{"noise_aug": 0.01, "n_mels": 64, "hop_length": 160, "task": "enhancement", "pixel_unshuffle": 2, "widths": [96, 192, 288], "attention": false, "learning_rate": 0.0021, "beta1": 0.9, "beta2": 0.999, "max_grad_norm": 1.0, "batch_size": 64, "warmup_steps": 3540, "weight_decay": 0.05}
Rows from block 3 of a small spectrogram enhancement model, named by matrix and row number. Rows with one number belong to one channel. Each number is 500 + 25 x the weight over its row's rms, rounded and kept within 0 to 999. All counts start at 0. Numbers have three digits each. After the name is the row's rms in percent of the matrix's.
Before each channel's rows are labels from the 100 clips, of 14976, where the channel reaches its highest value: "responds to" is what is common among them. Only what is clearly more common there than usual is listed. The data: two synthetic voices taking turns or overlapping, over music, noise or silence. In brackets: how many of the 100, against the usual share in percent.
# convs0: first 3x3 conv (model.mid.1.convs.0.weight, 288x288x3x3, each kernel summed), inputs 0-95
# convs1: second 3x3 conv (model.mid.1.convs.1.weight, 288x288x3x3, transposed, each kernel summed), outputs 0-95

responds to: background: none (87 vs 33.4); second voice: none (49 vs 20.6)
convs0.269 077:532501499450544497525514522505483514508483495494471474542496460482504473484507514493503535514485492496488539511527464514495531510506509503524484520492496506519455499502540490514488458523455502495514478502521485503520514562521544503488497497500506514493464480506500512529523504533467502464
convs1.269 084:487469504540497488495485492484467506506504503507534494503512529534492490509471513504472499496518509506485486482504545474501472490512502484505506467505560494495517527489477504494482501476506490488497502525501499479491497467485500525536504516484462505486540504488505532436503484504536466420

responds to: white noise (28 vs 4.9); clipping (26 vs 8.1)
convs0.146 094:503548497512497500484495460526438566499502493493519509513423518566503433504525485489486505450520491515505491492472439513522495502498495487552531537490515511524541500522494467506476506501492500491499505519512490457545511494529479509489454533507494529504525487483533548515499505511515526507
convs1.146 102:507432507489513521500426532481495435503496538519498522501510504402456504507509492527506495469495489477501521506503496505500494455495466496392476460496496500502478501454522485472537461512497463478524499486473511512463489515494486480486504483454495492485471440526495447498506520486487483490

responds to: thin (high-pass) (65 vs 12.4); background: everyday noise (63 vs 32.9); white noise (25 vs 4.9)
convs0.280 096:479529504506419500482494506503503536505504487498506500475469486489523450487462506496493510432524502502504512497505440489505531552502496483510549487525517468502574496544486491503460501482505514463489527497503494466500484487513480522503470528512503496500505500460522497514490499510511550461
convs1.280 088:503500499505513502504429505492521454493463540532517499534515514474425541501509496524497497488489496493516504519496497498485502417500495508402440489494492511485482498506503495470518493533492478513502508497499504521470499520484494474496496473501498499505486475519487465460499532473474462492

responds to: white noise (33 vs 4.9)
convs0.226 080:514503507500488500515482496505455499451496488500538500488485472501489496503449504426524565512507500532482469503490518483500513441499502505503512455416500513497487505499466501509478503487501518496493481499509487481507505440539506478502486465519501505497495486493443505493492500498531515434
convs1.226 056:500488510544535501494490500483508491499495506500530509582514498494452536496528510520504489494490500497509501514500523501491486501500501498508484540532518532496512502479500512488535501501500500579510502496509492503495500507465499501501478503495505501496551539504500533444522499500446428487

responds to: background: none (75 vs 33.4); second voice: none (44 vs 20.6)
convs0.60 137:501508500432462505509509479499487515474486500503529527637459451510498565499563509495481503504492503494514491489509500495472527517502512553511498543474499537497506452525517475487435471536536503514501482518512513518520532485491523503458427521487504494526526479539506450476491497514489512434
convs1.60 147:520495514490431498501502505506454507518516490487478497456478504520539450536457511487507503504515505500491493459510522482507492499513482458477513424491517493513514518492482511523544487466509498444491459502490500461500493430525522516532547502481513509453498497489512507497502496493581521465

responds to: background: everyday noise (65 vs 32.9); thin (high-pass) (60 vs 12.4); vacuum cleaner (26 vs 2.3)
convs0.41 113:466539496514427499476480508499497555507509492501532502485458496499507442498454506497497507420506493510503511493502430484506512541507497485502538493534511480505570497549478489485477500493498506472488535497498491454486468490518484524497470515501491498500496496453527488521499496504513515467
convs1.41 104:500498495494533504510433503486531447491462535517507507544524500453435546496519498546498487479486499493522511523498501501484501441500498516423444504489481513484479501493513493466517497522496484524511501489495511532474500533490492467489500480500509498503485472521494471482497529489457458495

responds to: pink noise (31 vs 5); clipping (29 vs 8.1)
convs0.15 119:495491507495433498503509495473481506513532477491474499464469497475612432495476523490474475477501508473493494497530475490497484618501500484527491515535500484497485492501479507499488513503508500496469477496487496453492473483494487536504476520479502488490497516473505480521501500522501494495
convs1.15 115:489452500528531520511452534488500477507456548532517503538529510475477508497549451517531507465488487511515518525485497503475499462478501503441509494527503505486513503479527502456527499543496495505512538489490518528471500495479477463496506498487508501491516499537504499499500503486495486502

responds to: reverberation (86 vs 34.8)
convs0.210 094:517498513492494500498485473501463497467499491495506486501485431490490518513488508407537522502502499550461472450501524497499512474499503520494522460445493487489494546500481500504497508474502523466473490498503479489497500347515505482498555484513497496505511493506449483490494488500558525462
convs1.210 068:499496498506536515496499503487518485494487503502519514537508502483468530477553508516511485500453500501510512548503430537513496503500501510533483571524480518511505501491497518502511499501505501565526511497502490502496497536491508500500461500500533500496496504508499499482511500496409468556

responds to: thin (high-pass) (79 vs 12.4); white noise (37 vs 4.9)
convs0.234 152:527558507441497498513512430525478570492497484499485495465474505518501466481440512479489475503495498457493472488506515463497507500499500513540514508495505505500515494560486500536511499502511514494491453517494500478505528502559485526516481516518500498511479504484481497499488518507529504507
convs1.234 142:515501488506479514501443507485496481506477539541508502493509535489457497532500478517505533477490492500546525529482603484444505476499517512421466452465495538462500499496508493468511494548502513526500520494489508511472496490506479509509536540503511502506488484498523510482453474498531466476

responds to: background: everyday noise (74 vs 32.9); thin (high-pass) (33 vs 12.4); vacuum cleaner (25 vs 2.3)
convs0.143 080:514521514525467495465451488501464504514468499511481478530509464533460526522628494441498461476493497476545493472457512514529479515508529536484500476501504509458490463489533500495510495508458501484507475532510517535513484447476497517512488543469509517486515514524491534475497498473505461466
convs1.143 087:528494474341486498504484515501422527509505510497507527508489523497514500500501500508498531495515501510506528498500510533531535492497496508487513556469488521510496497516504471528531491470503495489516496505504501497506516552507530490502470512502541521501455443508517501576500480513543523521

responds to: thin (high-pass) (61 vs 12.4); background: everyday noise (60 vs 32.9); white noise (31 vs 4.9)
convs0.96 081:470520475483516500472496504509468526541492487482524530473485491493480474444528509529489520518477482488460462528527493491510531537507499473536535512498520487489477476526491491514460497483526479476505487488465469498521517536530509490510485473486516491512455475501500521537467502477513488458
convs1.96 067:489494525558584493488478495477463517508501492523500493502530521504484504476508514521501493496521509492506523494508534477456496501504492516479496508558566508497504505500502508470480497475490484495480509507488479485479494499516448511506476495483518500504565498494500495477502533522467467468

responds to: background: everyday noise (76 vs 32.9); vacuum cleaner (31 vs 2.3); thin (high-pass) (31 vs 12.4)
convs0.100 081:431489449521491506522470517490457483491483507537498506464489481511475493487499540503468474496502461487416497485582478480508489470499508481454473507501467519482495496478483548500473482496516522574497513478482481500475474510517492499522527469466468495478447467490499507529509501452502465516
convs1.100 088:491509449536537510513528525510529550501524479479493542483528491475513476476488481498535507506540510507500509469492557481476520604479493485514578489543540501507504494531524506464494512535509519489514520493508497528531517561522454483507497516505496494502592583502502486515491568558489534519

responds to: background: none (75 vs 33.4); second voice: none (57 vs 20.6)
convs0.247 101:510482491446509502514500534457576481484517502491476510566512463469513503504468501532502514470448494466569557584507509499472485505495539520517473492482494557493476504495503483487512489495540496508517490497499495497487488562497466515502448475508506517477457507492518516481502498519482452433
convs1.247 092:492507468525501481505512458531506496488479490505508449487503499552509484493465495474509536496504502542473486467475464481487506483509490487516502450503489435456548489495487526506489481486502505466502499514504488484511521449486506511518537551518480501530502504505488512445490441490530510531

responds to: clipping (58 vs 8.1); white noise (38 vs 4.9); thin (high-pass) (34 vs 12.4)
convs0.152 115:513501516482480500517533498531456498495504495501491500477476482497506484515446516423506533504525501511497469489506515465502538461500488493505513456505483493510479521517446499506509501498501537478467478502521507460520503382522500480483496487519507488496531492487486481493511505505575578437
convs1.152 100:499481500516528513496462519468515483497475518504524519550534486497478546493559503536508493461467496504512526526501464515505472526502508517525489547512511536510523504479531515473508514507505484556536507486503490544490487544446495482499483502499509501500529508519502499473509490487420432525

responds to: background: everyday noise (69 vs 32.9); thin (high-pass) (65 vs 12.4)
convs0.131 122:481522502421487499489504549500532528500504502491471520492522505472491469495370508527510535492503493501502499546501485474496507520502573557484503473505514503483494465535476471503472510479532528494510508476500479482460534581533502510500508525563491491536469487451488481520476495571512530444
convs1.131 137:506501493563486502510487481499505496500492512517547463559488500576484538517501500488496504486502501499493502502487487485501495489511546502530500510503523520508559517494486521494544529479500493541464474497512507491499505405429546505517497540508492520496544529510511581451509437484502475489

responds to: reverberation (84 vs 34.8); clipping (43 vs 8.1)
convs0.32 117:478473503518466498480486503493489461500508496493515491506488411481492524507495503439513526474507509544481478474511474497521498510504506523485517462500495464483513537470484491488485518468490496454469522496511480486494495399464499496489536486497484496511519496505507496495502476480505500460
convs1.32 101:501527499486541509493483505482532497488482505502519510535514519482468536471526506532504484504461500497519514538499500513485503499500496506507441553500489523506477498532501501500493499507504528544528510497512498511497502579508500496500468495502523499501505499504487494487496531508441444519

responds to: thin (high-pass) (33 vs 12.4)
convs0.39 106:467496468540521522479517498471446550495516489505517561451470485489500479492516522508480469473497486492456481490573461499527472487496453446537533473493487471475492513498496478484477490495593497528497531533490472504499500506526477498480528488486477485501465460508490486551480503497486460532
convs1.39 138:516508490544536505543499541489545502509507509505496519490530430453522492491484494495539494485532504491499521487502536441477505509482500493464519485579557508541494508504507510465542508527469483460496494478498503502498496529498460486506485468500486495486584555499498450496503583511478515487

responds to: pink noise (43 vs 5)
convs0.97 139:485477482535490499499516509527517499502512486493496503455496489497515442489514483504484438484502501482500506497512460517527480528499498441501492488518504465500588511492534503486489514485498475463500551500500483517501495517448504501502519530508505496506443502523517522534507505486445519513
convs1.97 145:502509491527557500526464531482535478518469533519531500544543464485473545460510500533539510470496500511517525546500474460480510478500524528473492553550510528491493493522502512475530520532493500531506523491502501522490502526459481474500454468504524500504560513515499481493499528487454479505

responds to: background: none (89 vs 33.4)
convs0.139 124:534507501421484507483504500478495501483508498496489514570483472488498506499505510540513516504458501509527507506511518481453509503508506520526492528463506573482502484508502492499494465545528500531512484494517498504495471503514528517488448497488504504492488474499490448480502503526477496472
convs1.139 178:489491504536453495502514482524474495501501493505479464462482515529517469530471492456488512502511501507467484466492494500492486465500494479487508418495511449491550512474485509504503483462500483437469478503488499469492497408509515514507554518499487504499469493497502519485501459483534521476

responds to: background: none (61 vs 33.4)
convs0.79 078:500514499418504503516471529509516499506515509498465504487522565510467484498447497533516507488527508518459520490497479492492498511504525535492497516464498483492510478506503512501516493514483520505519496512507505488522500638504509500505519510561504505492489507473495485501510506531501513568
convs1.79 083:470501501552468499498514475509481480500491495514499421481485507536501491501489501477497510504497500494489452498498425503503501473501509498511501446491480466465548497492492531499479504489503500509461495505496494491503505389477514503497526527503498501504448496495501514498499419471518500502

responds to: background: everyday noise (63 vs 32.9); thin (high-pass) (35 vs 12.4); vacuum cleaner (25 vs 2.3)
convs0.192 091:442511481479517493508482516490473499532492501510487506498498471486490496450537527526473513516489469481430511497532485486485506502503507502485464522502516520482476467508506517515466480498463483504509503411505494509450438534517502510524517484481489488482440458502520500561489497474470436504
convs1.192 095:492504497517537503507489514489490545509524493513516515503528510512511483494493493511496510494559514525509520480493567492458505529495494493500556513569585521521521514507506504471486508464501488463500515498510500483484497518515454514526487509499499506503580519496508509493493531532518496456

responds to: white noise (44 vs 4.9); thin (high-pass) (41 vs 12.4); clipping (30 vs 8.1)
convs0.82 104:514513508491483501518495496523451503461495490501511497483479493501497486505436509439519563518516501532485481507493520477501526460500494497497524455456494519505497502521461494516488502503507538489483475503517500473515506445549499464497480484519503497493513485489448506485496504501552559437
convs1.82 095:499466506531531507495469507480504479501489515503520505565512489491457546499551505525510494465464500500510516515502459519491469501502509513505478542524503530493533502464505519485535504500501476563510502494502494515490495508437498499502492501494521501499520503522501505472513463479434431530

responds to: pink noise (51 vs 5)
convs0.271 130:477477475519494498499512505526518497497504489496501499454495488488510447474514471505487448472502499486499506490503465514511480526493497453496497487510501466498594508491523501479481511491495464477497557493502477515502493522437497498503516535513498487503443502518516514522499501483445517511
convs1.271 120:505502499521556501517449538479527462518466539522516503532539468461460544468509501536530506470494498506518523539501472467478507459499505523445480541559506518488484498520502503470530508538494497512510520496499500521485500534474468467500464455500531500504544495515499476492499539473451475500

responds to: reverberation (78 vs 34.8); deep voice (66 vs 40); first voice: deep voice (50 vs 24.6); clipping (25 vs 8.1)
convs0.137 096:507493509496481500498484484498459494473500497495516490503496416493492518508480507413527547498510503538467466459502509482502510481499505521495522452422496485492479529485477500501486518480498511470469497497509493489499500359507503488500532482501496500505507485498473488493494485496534517438
convs1.137 063:499507502515539501490495502487522496499492500500520519558521515497451541485530509519502480501478500499515510520501500509501498507502508497521457554508489530498502501506500507499502505504503526563528503497508491506496502559494505499501466502502526500497529524503499523468512526500428438509

responds to: thin (high-pass) (60 vs 12.4); white noise (26 vs 4.9)
convs0.254 094:520512504473474502482471496517513509466479484500522500497474524482512477472467500523494503501514484525514519471506459487500522557508487501604541556530492461497548462522499509515469468492525484520491487503510486496496534541499492509487472528509485478507518505502512421480506498492504518497
convs1.254 090:513470506503515506500452510494479460503482539536499511492524549441429498512492492517501505481499488496517506500500555493472505431476497504385483432489502506468471502493508487470502473537499499500521520496479497517462497506524458499502509496491503502501473482506503499478485502493509487474

responds to: thin (high-pass) (59 vs 12.4); white noise (46 vs 4.9)
convs0.253 107:515528504483481501526498502527460502465492487499513503480487523502496466499429504449525555522509500529490481519486524474499522452500496494500527464465492520506491493529465501511479501508507534499494469504511495468515510488562505470491474482519506501493513491482442508486494507502551550446
convs1.253 100:500456503532528502498462507477500485504488515505520505560522478493464544499545503524510493461464499501518510512506481508488459503503510520504483533527513539490533508458506525481540505508501469554514504496500492521482493508445498502506485501496518501499530513515508502471512468482446423511

responds to: reverberation (96 vs 34.8); deep voice (75 vs 40); first voice: deep voice (58 vs 24.6); clipping (27 vs 8.1)
convs0.44 111:491480501500489495483488498506497467501504481485514480511485407487489536509516506425538515490486513553475458465510500517520497495510517532479514439489475467462499568478493502478504525465496501460472508497502463490490501393490501483481574479514484491511508501511497495495503486486530488482
convs1.44 105:505537496474560506494500503486545496495492502503517517543517506482489531457526509521500488507470500489510522544500481520498506520501495514530472583517488515519470491524500503507480504513505513545530527496520492515498505590514494498497452496505524499504496501500488481508492528519410485541

responds to: white noise (45 vs 4.9); thin (high-pass) (42 vs 12.4); clipping (35 vs 8.1)
convs0.8 098:521499510491483500515499497523465503462501500500499499489494485494500484501449508427514554507520501522489482504491524471491530461499498495501540455461501509503487500517457496507496506494504534487486484497514503475507504418540500476494486483521505494498531489490442506491486500508556573431
convs1.8 082:500486501541529505498464501477509485500485513507523507559521488499441546500547506527503487478471500501511508522503469502491474498501517513506475521517504534492526504476506526474515512503501496564514505494501494520487494518444491497501489501499510502499532510507501520450509478484447418517

responds to: quiet level (68 vs 28.7)
convs0.168 096:489502482521521523568501468558504500475456568562478489509487492513526479495512480487474450486483504445472496522493508489507490506500498474511478546512507505494498494497500507491484531540470485503480506483514518517525535465508503444493485482567496500459509522509451509485523501479481542490
convs1.168 115:504487565487510508456479498495439495519511499482448528410504561465473436539518518502510512505502497470520501478527543536495498504501486477469504438480497472500450520501514486488469466504507509478519522504473469516489491506588478515499537498468502501485468482474510508544492502535542502486

responds to: thin (high-pass) (60 vs 12.4); white noise (37 vs 4.9); clipping (33 vs 8.1)
convs0.264 095:502500505508438492491538510496483492513508485494478499432475473476558459503440522461489507472523509496490489476522462450500536519506481485518527487537502445502521505532445502506489509483509533449439496501503501454503464402498487506504483514499512487499533506455517456495517496509542545456
convs1.264 077:499490492502525520499455519478508471487453535511530519543534506491452545497548475543512494472479487512509519525493484515497500476499498516470493506478481527489494501501539501454502502512494500537539507480500499555483500560472496439482493499499506500502513502537482492476496525492468463509

responds to: second voice: none (51 vs 20.6); thin (high-pass) (50 vs 12.4)
convs0.141 113:513508488443523499493501524505504521518482506492484516505524459475493463462442505532493532505482489477519506572519478454498527510503504498503508508498508518481456475509487485521448485494516486463509478489491490503505511604526493491493491499513517497506471474470498497544483499518483522430
convs1.141 123:490488507556521488492477476487485507506499493513525472524522536559465514503483515492484500486507511503508501480501540475477494496510524504505498473516554505491525510501485512472485521477490515514483488511502487483494498453472486526523497521497486505502561530491508536435504476506518455454

responds to: thin (high-pass) (69 vs 12.4)
convs0.167 099:496485501525518521605520496543493477453481566573572500523484502497531517512512506487515477495497500479475504522500500502497547494499493501510490526504510484516523506479505503503464515511470488506493500498501516517521538494490498495497499514533487498456467504508471500480504493496487543496
convs1.167 086:496490534485510508458489500493448506521523468452430518388507531481500427525510515502510508501506503463507481472523534525500498515502487468497506454466500479483467505499506498504483476490525520488518509509483442497505490496553493528502540502482515500482471486469498502528496491523546492497

responds to: thin (high-pass) (76 vs 12.4); white noise (34 vs 4.9)
convs0.235 107:503558503463509494521514463554495577509501489500471493454492513512516450477460504473493459482508499450505486505487506474497503524501507504516510481498512516503490505582499492511498517500486518496497461499507495487509536491548471528503490506551501499505498500487495516508490520525524575498
convs1.235 075:518467497483474514494428506477487484502470543538505514506510513504451508535508499522501522466487496484535525527498583502464497485502514515441471440440485542484497504454508498471511492540496507532498518499486509516476486480487497501504537537501514502500482485500511511476478476479537452472

responds to: white noise (38 vs 4.9); thin (high-pass) (34 vs 12.4); clipping (30 vs 8.1)
convs0.3 144:544517510466496493499550471529478513482496476485491495457476546498496461493428509480493512561509500509498483491507541458500517467499481478554504495484487514503506505530457500536525500489518508495481454521503491473521518471542501483504479504507507488493513505491466488480513519501543533481
convs1.3 096:507455479516515524499450519474515457501474535523520540524542499452459515497534481537511502459468487509522526521496516502472478496495501515434489490498503532481521501435539500462509493536508473525546527484496491548448487541486467491503497539488493499507516487525507477466488472487455457495

responds to: thin (high-pass) (72 vs 12.4); white noise (30 vs 4.9)
convs0.105 094:485552505503437503480480505507505535498497482502511499473473500499530410489474513507497500443514502500505505508509430481504522575506499496532526496529499459496577491563490501512454502494499522467495500511506499473503485501518490516502468525515504499500500510481517502502499501503506543484
convs1.105 075:507496501509521506501444504493516459486461549543513500524529516472428531501518492523498508478494497494523512522494522497473501438495502515402470490479494517475477500502507496456507500539490484511506517491499500526469505512490481483498497491501506499504484491518493487474491513484483476494

responds to: background: everyday noise (61 vs 32.9); thin (high-pass) (30 vs 12.4); waves (25 vs 2.7)
convs0.275 076:465542495508475500479511472498466555501499484482525504523449524528523469479538477493502504456502478561519497500476470524497507525498499460552529555484499512527548503513519447502464501502496505496499532479502469490505480495526462511495467517515481532482528503522528548534493502529508494501
convs1.275 083:508433497501504501510447513483525424496489521514502507542522449425482528515504503524515479446487499473500504508516473498500488470499473495397480452512502521503488502469502500479569468505495460474506494483473505507466493503453490483490500455467500494485485482536494433480509509470477469498

responds to: clipping (53 vs 8.1)
convs0.48 080:554482543579510484543500492496435457474494510515477469472490543500478469530509507465488451491510488520527518502462487514531462480500498444499485499515521521526481494491494498488562520482470498518491509494493502499500468457475491503498486468477504495439519514464484522470569515486489508508
convs1.48 079:462493479437516504480504514491440509514485502487478525456485525485524468457528486518519512491501496488496516509512431564514531509500488500497507525456474471511464495504537482507450486502505511488516526503502507528506493539549494465446476503487512495503448443506491478595492485509502532525

responds to: pink noise (44 vs 5)
convs0.128 123:485487487535493498497512507522510497499505482494500500445497488497513444490512481508485444481504502488494504496514461515524493540501501453502493492522502460498602513497521505492481511483499476458498559502503479513503492520446503497501514532513507492508447502514512515532506503485456521509
convs1.128 118:503507498530557500526470526491530473509468528520520501532536479476466531459516498534533513481495498511516519546500477475477515464497518527469488552547509519483485495526501504479508518542496507528508533495501504526486501532476472484500465460506528500505554508503500490493498536493453481504

responds to: background: none (86 vs 33.4); second voice: none (46 vs 20.6)
convs0.206 106:522513486412478509496500508483492503488496503495476532579500447494497503498490505550505521497459499503558517537508515481474509507501515532521492533475508603481503485513502491485489483526545508512518489494515499506494472532495507509474454506505511501494495493497494440485500508521490505456
convs1.206 144:486497503545449493500517476529479496500498491504485448458481525544507470526472496452490515503509500507470484470492493500498493468503501484499506415490505454485551509483482512506498492470501493459469479503494498470496499389503523510505553529503489503501471498494501526478501442491546517484

responds to: background: none (64 vs 33.4)
convs0.63 127:516497514484501509488473509417541476483517489505503499520517544484494511500509503506506490495492519505498524496500507496460476485509528502500479470467479476474458491496514505511530490444508503457509508501473487521504475526519444518525504461500522514478468504511503510485466485507459411533
convs1.63 151:466502481526481494510537485520495493497517478508486465480477457518544467511470493478496501507516505497470468477485482494512499497500490491506509430523504457499545498470493524509487493499500454451473498503498506471507513449514502507497525517503478499513471495500493491493495473481512531488

responds to: background: everyday noise (61 vs 32.9); thin (high-pass) (51 vs 12.4); clipping (28 vs 8.1); white noise (25 vs 4.9)
convs0.265 094:456514460473509502499520496497438535502514484498511534446469502510540493459506532524486497507488477491438501494567485495508492516492495483576518535503491491512512499514500506510441506474559502529496495472465469494502470519537487517510505482501483495508458476488502492539483500487492476499
convs1.265 078:491513472563537514528506523498501511503492526545492532479508482442504482484499469500542510506541491491510526509495536476452533506445499500436530453532517509502510515495522516478507496566508483497506532493498504508480502523533428471496520501507504487502551505498495471511472556520483513516

responds to: thin (high-pass) (71 vs 12.4); white noise (33 vs 4.9)
convs0.166 058:522507503522430496469492493495465533506501479486499503496461468492489488494496503437486519462529498522476512462497470494513544511500484490489530488503521469505543508537487472501494498491512520415448508530502489459522503349504486501497475492498486503503544464492506519490491496498519556454
convs1.166 051:502505495459500511496458495489514477491463511512505499527502521494463525494509500527502484491466500496503513516498427517507506463501486502476447489443466511498496499505499503499527493506500494525505484497498500515496500520498514472500502501494526500502446453517490467480498513479460460538

responds to: background: everyday noise (75 vs 32.9); thin (high-pass) (37 vs 12.4); vacuum cleaner (26 vs 2.3)
convs0.52 100:469512466473480507520499504488462513494510474508473502522475483508487527501572549477466455470501461502460516484564469514474461498509515516516489544469493489507491479503537489508493465474512515574495502478476468501499467482520479521509482498456474513490489459539509479507473493507479461500
convs1.52 128:513505467520493510525507515505520504495518501488496562493500462475523477510487489502516496505527502503495496476498571446503519556479476472477544410514531506520487503505491508487517511554502521451524483494514510498513503512519478495507505482498461498480584584494493470468497578519527533481

responds to: background: none (63 vs 33.4); clipping (48 vs 8.1)
convs0.142 099:534497523461497501510473501455539462490499494498480497558532488459494532505487523525499501532485505491566501548510590485492472493500531561489481505493494589481477488486498494538560504515519486509502486503484498509471508517547476522540482473527519510506482517499501498488498499490486479484
convs1.142 074:502512450500475488506564471561500503472497458496497480452488513539529464510495488475484522532520500525491487483467478501523504506506504500527509446474494450516542500500490509510441500479503520495505497522515489483505527463539526513495533565516465499531499511488484515438502471501549553494

responds to: background: none (83 vs 33.4)
convs0.172 071:522499519468520505489532510472550499492541500499494495520488525496505488517519502530506489499486492495461519450500473502501484485504492468552488467424497436492457504496503478499542495511495485469506514494497499500510455501538490488458474478491480504463461496505464485499513500534454460499
convs1.172 093:463471507551503500496506497500492459501475499510467478465502496482507483504512500493497498494495499495483490494501437530485482453500472498449487420525493432493524503460506514492481469484498449425495503496489496507474488437507487492482536499486496492503443469519495468510507487485471503481

responds to: background: none (87 vs 33.4)
convs0.232 103:520519488433511502499508507503490510505501497486466503535506449496499479502507503536523534508461502521505532492507502503490521506508481498532504519482511558499498479512515494492492480555517506504520489499518499506507469522502537495473479492501502506496511475491487450495509505530487515481
convs1.232 135:480486505571479493498512477518488493498497498509488462461496521538486469523468498468479513500502500508480478467489502495489479457491490483485505404509515449482540507468485507495489479476501486443487493505486497480489494423500500518505540524500474502501476494495500529463502462495518506457

responds to: quiet level (66 vs 28.7)
convs0.255 048:521508501553486501564525481505437490470499550586508498520480511529499495512567486443469452502497499497487500493473494503496516512491507487510483533504531489501522486501516490487497490551488486560482502502500556522528538443490487510506474508491506523464505518535487508475492500504481491508
convs1.255 045:492474540456503517458478519475440499542494503439464536424527523465507467494536509516526504484504505486517510497542514524499486505505478492461510485468496504496490520497513502501543480491510505486531518498492461514490485508508506493499525490450554501460501471498495518555503523504541492484

responds to: background: everyday noise (62 vs 32.9); clipping (36 vs 8.1)
convs0.196 084:487534496510464498484531487492473540505492477471542505541446504524521494488532491497505517493498486560511487506507504512503487516503502455560519556489488518526538501508522449505467507497520506500489543496504466497519501487506475496505445473527500531494514516536508547531500507514484482489
convs1.196 085:513453471508509502521465526487531446497492523507507509537532433445491534502495484525537497423496500494500515500510487466492497490503491497425500463510503523505502500459505511456579484509497466486516492473493503510464498503444500475498502476486499499493512502561493428479500505480487470497